Weights of a small contrastive image-text model.
Model: 10.3M parameters, 48-pixel images, encoder arch regnet, encoder norm batchnorm, encoder activation silu, encoder depths [4, 4, 4, 4], encoder widths [64, 112, 192, 336], text encoder width 320, text encoder layers 7, text encoder norm layernorm, text encoder activation gelu.
Data: trained on close-ups of made-up surfaces with and without defects, 101725 training examples, 18.9 epochs.
Rows from block 12 of the image encoder, named by matrix and row number. Each number is 128 + 32 x the weight over its row's rms, rounded and kept within 0 to 255. All counts start at 0. Numbers have three digits each. After the name is the row's rms in percent of the matrix's.
# convs2: expand pointwise conv (encoder.blocks.12.convs.2.weight, 336x336x1x1), inputs 168-335
convs2.43 097:118038134135129130133107102080188160139231181150167154066124087188190123118123149132085146119144146169140153158094178119129120102185085133132099081135101133146150083085143069142133101205086095117122098167148104149118097058110126093094108100101140149146127086106158179161135107084148098122142144164125147128170200113150118161135150135099147110125165162097120138130110163124181145138122145134111169136145100100121151121095067089141137088097068102108084195118126078144173119120143098062087153103160159107108
convs2.44 098:162147130137143090126151096112063108111128168172111201157200134132109127146097146091176086157091161086147131127129157107149116152107148147148165144099153111091169150084129172112140112084179108162118140172109164088082116166145093111107085201136106093130076120131148117050092062122115116167139173135117118110131141070149131099121145167150150193104088171101091133164115080129127132113138131120124107100158106155093159121091136098144088160154099203203127148154044057177127139169129116160156113117132118125147
convs2.45 098:090141130086128111127102067089103118093156167077138157102108029185116140132120171045040155098113090142161153117109108123101095129110138144110102129159163111133097113119100097128133134157129084133102136157112114078118120099150134124133138170139101112151137124140187151144176152132159137115133152121142103160140132129193130072129111102113139140145157198155119155139166058178172154161094115185148077131120158117096133117161108098068153122164109129090171174138152151119101107110118113092114178058089079093125
convs2.46 097:142146069166162152110132158134166157194081144138126126116144109210109099123165137152107136164089110143127098180086113123134105124177146082085101119139091140142136101119047150113090138110176129075124064141118119227187181101138141085168152105166107138081075096144107129055211141147100105094133136100151122125156135119143153087104157141176113090134131097130108203112117109065141117130139155104066098138135198098086173098108137174139149161120089058138104142122134058182108154159120188086163127136109207137158
convs2.47 103:148086097173147164091120111109131170127157152098079116105138139134163141103194111148101123118165104133126182139134137130087128132108095092133142101099106155095087122146183134151103091114127130120120116129140133137172141114114030080151082135142105121111072044158112127116137085135109099112114097102121105096179150165126122170130119156162133162096063140106105152046147165175099135130144149092126096143149111152142124136091155172150082172141102110100078167157140155175104175159120068104113156129139086147191
convs2.48 096:107161094121058098166057151083087130113139124081104152123187069141101121092148158099107133099175085133135124196102098157111122096160078110082107112114130131120145157131073129121116124121146085119158117189100117086172127223164102092173071136125125143157090114101049148085135108122142139156080162137083097141156153132137149105146093093152092153157143115121113114088159150163148119089129064154106126155099171124068159119086143154116136142118127096114123134165115157091165091082090149149084181089125153098125
convs2.49 110:122145099126112082122140032162173113142171141131114121118098111121092167104152126138164181124123062150126150155121134134135112075162203101113172151100144162107117167125102181176113136097117148144100138072136143183099107215106212165124223161096161132094186130131153115205095104101096100042130125097105089124094124178142141128157154059119082094141096098177177159132068134140142113106121092126152095098161197201067116099044123150121115162169097120128066136172146111155092122159090149130133130137070042145143
convs2.50 102:085114152042064136147137121137140096096121085179110123098145110117093113078056090129090157191103144069150134119128150083140120028128126177177123133166121107134082098105111156146071169106132115085155163122135122131091165177136136084142181124130107138168100138131169141127162165116110136064133107160112076153119054123188118083102110119113103127135114162105142129146115160173152131100117125209111177124068094134089135151132102197126104193125060090164084159134116147091124138149163111130223148090134071165142
convs2.51 091:143139082125115114117168105113145147102132151175152031166115161095084095135065145122156153110138151151184129166130137171180126093059128144119128112181152178175053144159109111115153125065183166161170162085159139161095111122068197120124158172098116176155144160088116105179137103135187092141133122131127170139153128104123242114141178150154136098095103114114123100091129144117130056108148094087076131077102179137103134106131106168092159106113103176131083112125079142106127138119102147114131204117100120113136
convs2.52 097:179104092117113144086131130128109143122037110166127096148097138101160132105132153168099158126124157099123152122132133137152090145105137148125159090180114109134193115197135085133151129112104119089107012123031097150117088105128179173083177136134091114127057106096080100164122130148143080091134123087098167101080137170104183170091116134183159078115120068105107089135096180136046138101091147069150102063130111113121122171134194108131125132150104173086106111139166126145135153118160101116062141172138160092108
convs2.53 105:146156152160192136098086134121148097130153160148157105118086141096141147166112165090121147108181102090108111183150105091109084141148113114171136100151131162162039128106152137104105152117146110095086094060132105186127100036169184085092136115102114129121117127140159145124096099124125102122099068125138153135159171103136127142154168105168179099163080122124132183110112148177156131075108184107114094125210108167110095205105137120112114122159120125109154109144121114186173178184106136078164130120070156078135
convs2.54 099:195148141161152106122105131183205092128175137074119172098137083127128098131138171112055093209115076116114091160134145128072077125136092100135086144126156116178088171197157104120139143119171099158145118141152167135134087118102157095126098148098099104100075115142038121103100133146118059118092212171200101146181133143132093155127135150160135155150143114133078111148108118194140132134143182073101120169107137083153164124149143146151139137144110132126153159198129137123091149084155082145106121123146052075138
convs2.55 106:137108156123190126051115133138123183190139145115096157176129109137160136108141085140055120126131132143157143133158174111115164121106158161121142153096146123195038119022112090142097079126188119152139172101182173089092106055115138161140120126181083108109127123182113173158127134105105102114115044092126143171167108100117075113133177084086117114128135146058129119086126086137131148116137089123083139123126114171108141152107107200106117084163096076140089112107107084146152134092138110096081101148128092151143
convs2.56 096:089133188139119115079142121134138114131174081184083156138169148123120151136110135161050106122094148102171132175133212138184110126121093122211133151101144112121090124099152156157133087085161112094118187147126140098111095096125084116132098109118131120092151162097154117114134097109150121042099155126078074086135135103167111111099108130099241146129151227136150090182128157180100143098113163116104094157178133147166120106149125148116115175092118145115138168092066082168171145047144166129097106107133091092110
convs2.57 096:116078122193184142162079114070127136139074085137140186151156156172156072151126140163158110133182112087145200121161088082103149184076063180152130163110136061082124072115143156136120092177054174156147122188112139110128146125127119138144141054133164100108088160109134120147121142149140075122135076113152117150095212116128128126128087152090126068140124078125085142190067132093075142138078148079044150131186107070163144113141096034119146151123079139162092118132090122140064178136150163119149121116174143137155
convs2.58 103:069096090119127098147098149086119190102103135081127119121139080140167073142102116124122113128119075156197187176110083106091149106111076096112071189122078145152138125165142117081146077137201113135142003161108114133198165133118130121168113119119134127115099070110103045122117126159137111131111108032103167144145115126128105120115129093135084134163131085138121149125178163145189129138083122128167108151142118106160162082108105105133186107149134143137089064153135109098120120057087112096146102150127122129097
convs2.59 113:106098163135161108113087131154124126102102151130110143135086165092081158126158127092101111120192121107139105174107100114167100150112140114143165109162207112178157245171124079135132119130143095101110096052115145123159129097094114167144138146118116120094116099095125133129117107160103140123125141116137143111152113174095168122078177122120135150116084143113145176098075096121120149113132096130118136070062121132074109125135200128160086143077159092142087125155141118176160118146094094185068176093135147059102
convs2.60 111:152076138106108167109153092178078078149167109127064109176114156101113137111129106138139128099136078128100078110059207162148141112100074108147123119178212151123150105157138119108087170150161051117138172117121156124108094109104087129154104155163070112123100113113118138142165109128137101162119145086131113074129129135099161115130198117182148163117123163115121106091177159154179134140121115175125115079075120141136126156139149171173126194145113114224121184154179180143091119129162133124131121162200143066105
convs2.61 093:151134150101052140091151038059181099106183100143107173169162126118025123131142129136109129100155125177155118148084131124196135133196132091099152095113112151117114115101101128127128149133131083185139130090184110173118118136141107123168180148148121092100068110171121122122094093138149085130187152116114090058128114117162158173104178152149068146153140140161134130139135150105146146140138155113104065143091111128137134128146104140174104177162144114143087180147143128132151088122151112157133136152131062085102
convs2.62 096:144112112108137162131142101162109058079045088094166100100140104127096100137177154113143158217121138106109140105167146144121199156143156123113169133115156127130143074136090130110148136121106125150156142183082141073147151158114095093171096152110132110211136130117104113103151104080167145099066215234144142109180092208123126109107122144136194142121069081120110125147163112122114165082188118159122192143053069147114074118116142147116109153116166149151163218154142121087109094134177140155098104165119153160097
convs2.63 099:074140075132098058140117146127178114038125095138069139177108159099101150154078139106119104093139061121102090134114130088132159187095164136134156154146040109181103137033132075128102085157136097073138116147158101121156144096203144153097168092139111110113131146099099145106105153145119119096127096116081147117122139127139113136065053194199133141093086118116104131122070124133095123140161143122162127148155149140141106128144114091138117110122149100110103197118125113162125109077176165059179128114119116141160
convs2.64 092:148128118127157120152081116157182140119069110081124114129089136160110145088122127120076125105149104138203143199076089130091084101115035137113099096090151181100117109175111139135117088071122097171109140173133098112159103130120077094142133133153076118179106148071075197137177109194115116108134153065100101100220094101120146127119027121130034129129147139104145089129164164183159090161099132119109153066136132167178158094108148105136131156157136104144097152183125140096056105054080129106109087147066126079151
convs2.65 097:139151124137127141128078117091162199130255160151110148050102191099141108171141172154042131116158131146107126115075120127136147176145105130095141177109106078086135138141118116123136150115091139149058108117099076140078188091131152141041145118124069183116110095131122070111059128109116125140116104213154118173112133100145124153138135075166159135141127121090122137205097141091176195107150132100110116155165100120146114102092107156145170122135142110148145142080107119170172146140135093113147098159078152167080
convs2.66 102:141111128140118134066157095093093140183157144178110144151094166138151102084133142084111150097137204147180163174148151138139161114147139097146119149147160103107138109110105153127127161143092133099090122156135110141185123148116145107166180114133147146147142117120210098129166159155147153170131149088168158167106171111156146181135155102162147191176157187089100081119107117118141137115091094089140099138150117154136089145151104117194163142157118191157162132116149177145127149196135163149064154113163127096120
convs2.67 098:110151157207108119065148128104167120143123198102153117104154123194097193191154184143151136142121115128160113153168143145087086121169127119088079129100081075133079074126127125094129102162091166158176086184078149136122137115077105143162115132205122158106123137106157131171106113072131169106070118118150112180084164201119116151167120096147134139110076107083125156180146116127131158154170138166140126121110139115129186154153125144188158124173130119105152149077131106086150145158111147145155100170133168173132
convs2.68 096:090139144187120083083086057101149114127209092087066154138125089166174131106140134131183140100204099061136127112085083178075166088138138087087124121193153153180143143139127122068117080097117075137084155155141135102166111127081138160108102160148196114139094160134118120147075144127097149151123204071102069141105120125142096132158113122179115128115089102099126139193147084175139154146112109105119107112125127080083087127098109164156096113112129097179100126077072137072162123175120185107120166109104112149160
convs2.69 102:143131090140098103168086121136106156157010072118129113156103105136117061110149137216160154125063095143121150131106150194148144119151157146119155088168126091189141060092066145121129141119159100133169158162113106149120127142160111139092103088088076117171164184100047112122097126163112118163101173162136156146128143113103109144166076122111145195147087097134139147150144109070114132122106086078051148137109052176107115209157121141105131175134174129102103133147121177133145125139208131109129067098042128152118
convs2.70 096:169116167062117132117063204166134170065104058134158073159122147097135120080158180103151182115168133092122120130102142103095088164073081101137114127089135081122093135164156148149161152159056106180109070147173123152121101098123106111110130134085139095126148155149064120142183140148157104125114131143093104150154135123127140171099081125149125138101128170149111152182082179133127209120107152138115147126117088177126121137129122120066170149153103084093144127104157114079097109093076080134112121103071079121138
convs2.71 098:169182110108105147091141076177138165143126079133130090105098100115086118109134098131122135140141072140151121160125158107185098147117095117180068144171194197174255227181095082161151135067148161071149155135118133123155150190059189246178159195136125156141151170136174125169138153162173098111130111101098083141134145119107147151136094111129139115139112121174143165093125159110199117079161170146171099165140126111160152113133135098135138110154148125135158088106170184124129090151071197132065187134130101096180
convs2.72 103:152034155165141130117121125157156093144135108165152161138162130177145124109146124127140114115107190150183163139136149133136089105155116081144133165116065160077108112102177118148111121188143149145135088125104151132143048127100158121115097120190135156160177176147196128112165121182119143131110051040031104147104122134129120134119127096112153125135177233141114110091127124198102156144145121110133102079126131139130098167112150107082115120167152106203119188098105115133209130107088082131156231137124075047177
convs2.73 099:094094145148117166104168054140132079111208153093140149152021109111157151117116131100109116129168077110147084124126132131102173086153170112199128133068183139161069135151091074107119152110137108110157121071205077083122085081092128127172147108133170131120162132105097134120140166083060156147144131101102144117115103073127112121104159135137132155105143170130149035150196109161139089117152111137159057152100149110090122130105109135107127109135120179160144072073131167101170136068103150166110077121113147140089
convs2.74 098:112100190097119123075134138117064097109180133158117115116072100146133122131071110109110118157131148089168092149123222189131227113154094193130143148183157152110120109117119070130087150158195148141156126143130135145195095098124092093151104136131139068108115149152142131136119145154120162179118150136130131063119123104160104140139142112116153174135148118137119105116159119159155158101192164072122110104158084164099144137181193142187132132149109124085114149099117091130112146096129083130114135086151080157107
convs2.75 103:156110125120087169098145103066105108159189152125119149114135066126091133134074122124182143052159164146179164129187178125145136101095151106107159107133130142154089131107126118089082147125184140072110158090159106132106095146156140103093140177138188151177144106144147117132116103141117142128149167123105103145213089074214048082152154090116139133113111151076155148124162173140149158108157086128111210121141134119085101157136152182133133089142150111119143164079123121139127090126143201121097134137069110115122
convs2.76 101:120081107156122104131155095129032136139061113112117142103186149079142133080116124139185161136117133107106123176149110128126146060139137126172196194089107141175116121065051107149065130118137081145102131129152124181100156115060076112181109159096137169131188110094119119122117094099086116156128118118120108120126175128152065164149116085151085190037140126096162099202143063099129105148176116136130159118173128181098160135074125181221120130154138070078114086133112130106131148128126135112070072136093115140124
convs2.77 098:165102102087129162130163183141089090170067055105096105102053142075129183116117128133127123133075097154150099168097177084152154123060119132170170163114170159140128113164179126186153114087146165128136185120071126144181131115129146085175134115049116141120168188072157111124156149108076195138108148101126096071111139117121079107104100174157134127148110145101142080065153090175188139110086149230204138122154200163131072135149159157119062188148108116120155123156105088125085064083095125144120140152143109165102
convs2.78 091:122113098101145170107125125164137179075057138087063115123114097085153148132116059110143113134153064120192173138136056162090071150121072153161089114180161157127130130166198176174130148076124124160113093124092111170089161139088094147138153122067068106138123084149156129136083125143112108160080186129093128090180132083095121131085096120113064158166091078162113152108152164194174108127039078112126143125114116131126136138104105108123146180126179104129114131136106135038130127095067101064161094173130135154106
convs2.79 101:142094143116142154054120098123112058140117151124113102087138106200119151133112086114125097085116140165159158157140133134122115084144109081084139086065081178155103081176153090140098079126163130104085114112094122136118104115102135116171069140193182170131161166126205131153161130115125141149136076124140111198118166098170174103138121085184169103107155188066177138194139162155101140138082132144175098114151140160067147158148114140123148165164110128122058131155203157211189163163159227120112188142116112160192
convs2.80 099:084101155167126159128094146156101170138150162161147173121127166130169099136149136141117165074153173133113126092163196150113178145158118121119139153079179140137029118036077139156111152167149118162166058187129123113172116003115147131154127105136115109066112169137108120096084122151081149161171065126127128116100127078120108154168204121183142076165121164086082127138116094165097137137148123110091151177164119124105128101121087172132144146133163124156139148128129084150186129155130154102183112151132154162143
convs2.81 094:117125172096183116107114115164109139173148151151101167098159123125107181127120160148091152120092126108126141128171178132101126083172094127127117209103166149132141114029064123149133096175163156167217160151124089152172143097093110096164134118158183183103157149120128120127135142072108057120142165127193148094163129140181091091108097121110163149116113183133106075139160133192173115109157170107161148095165113103073129087071154070108161129117141172179118100129181116114151097140093162194103101117147174127118
convs2.82 102:074095140080107141120152188146107092139107131138154049143130150128100122079089093126126180171077178058187150153105167126083178154064163091118094113113125156194097138118108106054106105118182118107112157169017136109132141105135107104173151080164125098136096107142188143094110112028051112124090139179072149126177157108160126128128114168087130170099106138180140129138157081189138117097151133140115175167168145132098114137125141193134065178144122128131092148175130173116115121152145152188100142067094132166108
convs2.83 096:095114159123120125077101121154162100152085072058131178086082093115128084148158113102160103112068108156153128104177126216122137154114114146151134166166127114138156242097134087084130097082138086109075097082137153121134073170078163145169148144158098094129097132055140107132142158137066184147163236134119122114143165099153150123139118108112131151105133119169099136109156092107155139125147091113118153129098163105157165132195160097128122144090142111090120156126140149067080149141117082105082135166085112123156
convs2.84 100:127155158063119110123115158168138060051148153126077103121124140092149107078115135079093136114120089102146157132142089125117108143092141128075090123076111103169093129060147090078122146104128088145112134154151110167110148128113123148157165143114096070086096136131118137067142096136098156095154147172139138125128170162129066161115083098179147075103063087127110121187138174149109186113130119141182162125088075167155143125172140091158181120128141124103103143125097121100115108160122064106123121106112162104116
convs2.85 100:117135137120106157127120139111093151172134123149109098077149118125142110111154152073165141126141112126124162201081130158116073102111096109144129129143102102138154086110140143085161118073095102172171082157132126154064095142124086135111131129114168147118151103177095070132099070112128096182099137176090128129135145139101148102110105157185102172138167101113130100143121096137126114122109091131096179146126129096195155110137065106111172130167151141187129132118124123098103119119076180166159116127157151130131
convs2.86 104:204171120140112136150144133103114184125135136079130147138144101117104096172112127156143144130137111173139143128093114185152117109114144078109126166202139099139153122115098143148151178158118131122076117101119137175135048205132151199141127183084084154143117106129142137197154142149175114113087048101095125107114200137070170153118123163183152142120158157162173108135128132143129125112107125123154082159149111162098139142176168070133186157120114111162121135122144125173192122141098140132117133142088133096134
convs2.87 091:141103153183117146096128136145123120150065141129147122162164098168103148122152172134174158134090149135157178223145155165052149134167120067169086137149068098116124177131123133113101152148157153190154159118073195187079126128083119149150160106172114149160189135148138094156126058098097099161120100113105130137097096134104070121178152179131155120072186124145136106129143131177179133129114155099149132076211090138133135194092099127103140142103070117155113208148125159141196187076129159089189186153088155163161
convs2.88 094:108098098154097133123171129153188063127094124112123094116134116124119143120093125147145170141109088158160076113092098156110174151143145077156109102177127183123146141130104061106091113078105142101137115092133152109092075132124081085155133129176101187177128151137108135172079154100109123091145122183197116096140108092134106144129140158160167095103136099138096107128132147061155106068145177126175162107136129129144110179088106121119140085100176085103078137119181218033127103066159110102165190169174133131108
convs2.89 096:134136108056110138140200091115129091185127131135112118121114115128071144153079135133110157108043198143154155167128130144128127092124143040098146136142120156139085143206127172186115121097165152117122114168094091142137112111159141108109157149129219127154174131165162152117124130144150140159094129104144147141164123099216108208100165186173160124135172148099140068135145110126124141068129105110139185100109157075072077147142063157161097099086134154085118163126173170135166138142166113145096142163154108134120
convs2.90 099:194126118095123111132130116141130159071080092101129145159108166125104117141134183099148125122109082121137090117107082155182102126133091141087120109152141123197101181162156062116080142141139044148078106044173111166130088160113178102119094180138121151151153109080112157056181112155116147145132153189231110126101090131061160140140135128171069113141128123155126125135147051145131129131109128138100132144065162202132131099165160109142173041123172174140201102065089116135087167173114078175101150103094108128133
convs2.91 101:123157134192122111142115097131084160132121124166168177102177107164117120097118117169135150133084106169147142126125117120176126163142136128131156122132125142150126092080095156109128108133168139113112058173180095132155127117099126171105118142107145183099086175087148117098128092134141168161088076095135112123083108165136122107112188141199075115116098096128129097137147133148145077123109100178066025156096165123137101102105228146117135068107136167152162087089065118154079117193125111112150108118090162176079
convs2.92 099:123127152105115111154154081161134158200164150082159124074142103164110107147111091066126089150093118190156169125125140076150137100103140134111175137166152122184116090119151115101107120156108125162131143197118131115096174135133072122172116108078142184149170169162188098165138056208173035148141148120150142115179077135164076133171088101119135124193118157104122121111212152168165125087094171168152088183104121166129122115155148132143104166185104123091119135137078127104077105103149162136144153068103115142143
convs2.113 099:106157109129187111093128183144094171116156117169080139153136102131112147121108131102081119145146116104096113169106145106106194117148175120127173154106138139152169209187085099118160107130123104179125091143148084122113108104128137153167111140104214143120216178070143061204089097125112140130198170117147155103164162095115097139133130131117129099136126137083118053163116125120152066088170159136130095158129113078120134096115160105127106126087138125104139109113115126091068082157135133155092143081106071110115
convs2.154 103:148105083161188109117104098139104138119121175116112141142106109158126088175068152137152151036053073154187101131120096186106170139123142138118121177085086132108031114158130100115148136141113144130144154059163101090155140092111095104162122105186152168117118083146126142108102082078139113136094109086112129170185111104170121088154128075156138143085149100186158117100134135122135161220147147136066087065158199213066118121101126161154141109138190148100176126142125124144096100151109126131153077130108120114106
convs2.155 099:135112124113165053101104082161120163113186095109117127107124165110118107166073122101104165140092085173136135163160132151117122148159070170094179121066122128168116111093137081063103142135117152111158078143144125156224145085116130136130100109083139177085151145126075118060109129113103117172096091110155095091097127106126106065102115168184208140099118147102094119132087126142152120162144095140048110185143147146085150111125140179121161105137194151086186062071138147143114121142162134108154097092105109109069
convs2.156 098:127138163160144156123177108158114163144086128118137155109075066119097141121114196150120101173196181106166119099151124144069131135128156123130134111084176116112144141107132162104132221144145138142118208187151157125087148196135159166158147159137123148074077132112089159181148138150180085080076168128113085061149152134118132159136128136175088115142119179203128078143163144141191114080081149163135111140124107105098155155160149099124127126152099193124107121097134086136094101163135140105156083151143126135163
convs2.157 102:133175090118133119126122124080109150082119161117141116121150140113118128090124133136090129193085085050138138182086113101145140139051163152093144066137192190154136139181084076081115130114175134136080162148154135144150164145075153227168170119189163164162178123080123120187161107149181112104148184140134120147136104160158129152112159107208106122172129091153112098087134154172200068117085159140132200164092123137113153133158075158137110179124161132103147161194144141108119098112071131187123144081114159103145
convs2.158 098:072134090093165097159155159107140087122162103170096149119105211093134157097133154097106130152112091059095072109101139057118138167173091141158180137107128083112103118088145077087177085084104111148115106143157119107117125099105069105117128123138119123107104118122106096115117191183095103163134137073094140122135145151133137134097136133126171132111131104124101110042138167087115112094069160113159143123044053160153108077127094116104112098170124124183088122109111182102123128151127119150101184084176128087158
convs2.159 102:150112119111144138128104095149179109101137139135109104149089062145171178109058173131108133184125090115150183100054086154099151094111139153086131148119122131140107094182134126122062168148142126142178137164126114135136123171159177167136202105111096119111104137124133138141118125157121138104149124108118159073167155112147095187134133152088048122135117075129095143095145107162169104110060137161142115088149075123137154162132054147144138107136074141152109169048135194099098149075154139082085155063093120098121
convs2.160 106:111101106155161121087178130104074110200103143129089129136133111113129134152103171112118135085106099198111103128116106106148099103151172127148142145157158132143207149207113098076101116153133145142176058144117138132156094163128116153167134167122152184164139137169173145165178104134158149105113110131097174113121126141142102128052156194150092159150129184184117115101134109114134108068073154123127128115132128096094181169159093120145167068141166194167118133092143138106130150081108149120138142132145186164134
convs2.161 095:122171129065147114101117108111156140129255231142129136052112101159169148144165116122098110149167155130136108094101165145096151085198094142125140115131132101149078151119113112141115142117135058146097121124154092133091090090142175152158131109142148161073099054129120110114130115100096130105079102168110141158126123193164094199200187126144147139141117124090147142152114105101122172071155133072067135140142054110156118153133132119156109128089109165142132130134117097125141097095081167152195073132107141110113
convs2.162 096:153151095117104109128146145094117147144174115085098144102081167207113141155138157191144148126106125149132096122122178161135177162148123188082144144141147110151164167174119170102130131143088127131128167113139152174157170212154148141149113157139137135151107086098114080189129127142162143127116178170108154101107119107138151139141136144145166150148115129192139174199102134176125135217159158118159159079114090161082107183252135161143133176177139127081162160192109160140092121145175100134093175173088054149102
convs2.163 103:104148129086117103146106076061077130112134109123133159124170105131108159115171156152113086070166153146109127181139173092149165107128136139151116153164141131138133137133136130124146066134136130120118149197165151123163128141128161162163115080128089084100092131154096166121130171119116167099151100135103132141149105136107142152162112139106191109148109129110110149176116159192109165149127160180108133145092147093188128118100175108127087123095134124129178114146068061180110138136144117111158184174108159098125
convs2.164 103:108073169193150079087131157175133102083111114119133088166137155077160134083144142122091117150160121106134134161116186219181064134151152162121129124183117130154199132125151122098129145116143153097109083142143143131173222081116106153105105118096147184174142193113146157148095142139104100122153152154157122113109127116134113130067085201125144095146037178151165140142115103176127117159118140155104197147199096142090149138083124126069128124085198117113137084146167165123105121126117158136161128120199138187125
convs2.165 095:181095138066128148180113124165172137127134113135080119143135094113108040033171108151119140136160137112091181136137103129128129091120092160111140093111109142122068113022124116127117119158157130125133090113124128060150152000180107140069148067154092146128160113148167161120157099146145138140150033171121145170089090172160140118157115098108150088130120132142121150097133157102167121113097119063053159203117134135109157145107120148153109123155156097122153139107163120201089100174121170130148119132125144099141
convs2.166 098:120121156128151145112142132078082158154137160133128117160119169092185143141070147100122113156159162107114100111164167103154135093124118147131197144149167144124228246173136119150126104079189121145110116101147095087127095175101145188173222153162130193194101137184140155186151146143133082126168130125150071109148116129091120142086150185154126148127128073118189174093075134154188117115120081172163127101113133092122203191099143120127090095086097142150126143137120168109164136101147076124077167135213155094107
convs2.167 097:131150177157126169126201117153163126192139116153168177165124134151169139114134180134160164184130171147136141144109123062109148104118089058157136134134147111101124117130171193135145141147085121134138121115084119106115123150098140108157072162136098124163138128104168090118095151076134122148126103076175153169104129158092146236127157175143083164118158212103080108150129108140168118127094141121096128100149101138108166101122136105132162104096115121168167123148068156149166127139122072156155178079146081125081
convs2.168 096:147092188151157102175119093156132112124188168162165116116192124125122189144116087131076071123079118088181123166167073147115117138131093139148156108129147145173090204169102181135102151153124190097132117171113161110158136155149136101222117125155105085199107145083146102087128093138104086109174077060108141046167149076095131143126130159178116122132149169172099066124139074166158113139126164144122160047143123142145152113144142103136113158140096036136071111122112112078114047104144122105165151139153086052147
convs2.169 098:106166101125097135116150134150088184116071102071116130131101114082158157138056064194140123131108097152130154151106120152122125161085128153153079110216101096102097088147181133073166078088133132179139123101072136155189103139102137083127136149105104135205101140096053123156157134143124157166152137103091145081162179111126106133086091132101151197068099116121134123149150115186130122176133124151115108076125120137161137120133144108130162116117137101087114094189107081087057068115104130147097159172115143144150
convs2.170 101:123153127164147183169131138139127110127081104092123125112087150143151086115131151106163132112147096094125086109137157129128158166068155087142175185170103060118143150089178110068162143123095091079098161146163098143124122123068149089092086127099164162154206148086224115200143111194106161147172143100163200112084143116131147100130199115079099168105126152113077122135107156127095155135159142093112135140119049157129095169135130107128142102115163167090118100109140134193121179161162155115075112096128087131152
convs2.171 096:107130121181130090079133066147065152141101209161098180157118138135125173169106111164141139149181110169145152137110140160168123088162084097129166099180127127114123124194123126086160165123164138066186113116102151163123146106110122110158130118155099112165135115109117127100110073111118097154121091170157080128138130163119162197177231177189087161154178139160099102054134116133133134120100168181123127146144165158149115109151139163131101215120123189197194158139119161173145180109143116132151148066184098174115
convs2.172 093:169135125145094093075149164110127103182077133164121140182158148205115126163147126181133136108129139129113113157132201166069161091116138153124156095138095132144112146096113129039139125144150115120112165128101120096054111081112131092164099120185105156073105087147104107101098057123125158132057085135135114152090121143120192203120131161136150170150155116144136115114141093086112108160227168061110152205177083080165149170199124146151166159090134113125160168167082144165110144108170131091109134112090137125088
convs2.173 096:132120143082084137185115136097132127173073121068111116138149097125128159155178127218119115227147120099143078125141126146144121097077171116134153085134140170131133111206110168084191134149139128126126132126073115121115122124141141088121150085138125135202093155113142071142141117111125084184124144198127134140124124163070096188131127143143067134110103130117132203118174099112133147076081123134137160101215058027143139144103045158163100155120052126133119204151105165059117104164157123120097126139085145150108
convs2.174 091:159101161073140136086144136134087091123135092159083129187085219084118195107110108104109158088124125144122116131088126150088181089175155154147155092145142161147180163191123161112102135163120141141151141134107102110110123185151144129171151112225149170221163108111145130113088125117128106138098119078150158110162140141114132105160153123113163133117142124126089095095115128176153115110145091099130153144165047134094147100115147131073128147102160113107168151145147152172116126127098195209089100196219194080130
convs2.175 097:156112123076170094116163054170126151119134125087109099161123176087089150067164135149129137126100107070170105042183146140185140156119105115145146150144108130145146143129142139132147108156135116228096159108190123109106138115109168085161140115216105149142149150165124167121120157118109098126132135104157135093119091138171141075095152156053056165170168132156158106210055129128110175138124163129150091103149144141128110158112103110090163131107132093126093107056122183075130163101068171140138150131211159118122
convs2.176 104:135128128147175156075141118209134106143102135124104160157129122162156152141170145124065165135101147083121124089107165157143216106149062153137106170164148116150206159235116113106118145151097133110143099120119124147132130165099116135118105133132149159150137128107085131108141123127136128151057134069132084080129145068202102124127110163150144195131147095166161112115138112146092154099161109176122152088170174137144113049133192175107117094158231154129141099139147101150139151127143144112069114123121156087122
convs2.177 097:102112010181142118127170114135149119130105118122091110173138137093118154132162127124105094152181158172091125085161138120168084137113122158097107111156104180180096148120139144093068190177084145176079090108141108099136164047077145130101118140106129082114082128119089116074095111097118089086194110083111112161133122110094151085113110141117116105076149117127145110108102100131064181162109099105105065071090093106111151103096124071152162150091151178147132140122132121176137141119132149118109100110085051079111
convs2.178 097:164126128202135137129129115147151126102099142161168128114136112163126114163167151181119137153128103157189164178149162148113128076186183174100114154153127152167127108162115192120144196081103152086113163077105107121138111145036130119129172079134123149121118115161117130215127104199114129180096096145135125129123113132137162155135120166100115133130146162160158115116123147179127088125116193146146141156108143104147108134094142143168203179119165145134080131172116110132144174153154141093139151130098151152141
convs2.179 096:130152167121122123064117232121188075103125108104152152158101130115150174122082134110109116100112116142182103113156134163147133113166163165141157138135128105125104152133101156078134092096153171127140070122133155099138091141095154185129129106058147121134167158162193122160128119113105133117206158155153134167163109136141082144105144123130130191143139169166134061144177127159219078156114142134147134192101105082076152122190156110158133157142127117123118162144114122107078123036187115106181129132138135162138
convs2.180 093:077112150140085134110156128122140068120178127094156210099125106142162142098109139120075146077137128077084123172188101077103194119138179133134123125082119116119100130105156105085093106099170148097173137166155138124129118066125131099154145170106163149132128193121163096109101109100176127071180104104102123121161147162141139118133130148149101113091139191134145111154201116135225092110114119169077068106096168097127212137097094121107165188100168127128120122120119094070043126077161138169154040078143096149129
convs2.181 097:163114159110074119129156148121075122123168125138098099170114050125103130151118133101141127083089106140121102144136129130101146150144118168105151094077136121092082165063146141093083125137181119138147127162186176036054041030157115098153177136105133131195164165056139128094132119165104175169185121159121166086129095145126062172153114106101086158145180160218096112131170123155213093078107162158105094150131155142154188153167086137144128162119144135109099118128138142024044099061163138141134096151115124120152
convs2.182 103:109126083135164110141128137095091074058055122105142148100149134154106130098056136130110129122117220086119145081140163079124061128179112096080099111094186171093087145185113137091132121167075159154141099074111159127143106153171116150139186149100096152129106154088108139076105123210166098100185116104138187158115204158154135100089111108131177147155132127133081113128070104138099190191107161089109106175178154156144149104101210106147101136137130116122096079125145104125147127128133119179175139124119122163100
convs2.183 095:094119067064116124101099100147140071080084095132114070142096184092115121104106130091092165069080082133127168152101155149104139173118061117090124139199138104132173135173158117152140105120145161113134121143103133206181184124137131154148088080131139080142126142173092174172125179103125132149077149137123154152167086180086114107088116082136108179105109108129134181177065177071128162154126110140092122208097153145158136126123191166101109062133173090042158112106184133126178113147145143153119109122124069132051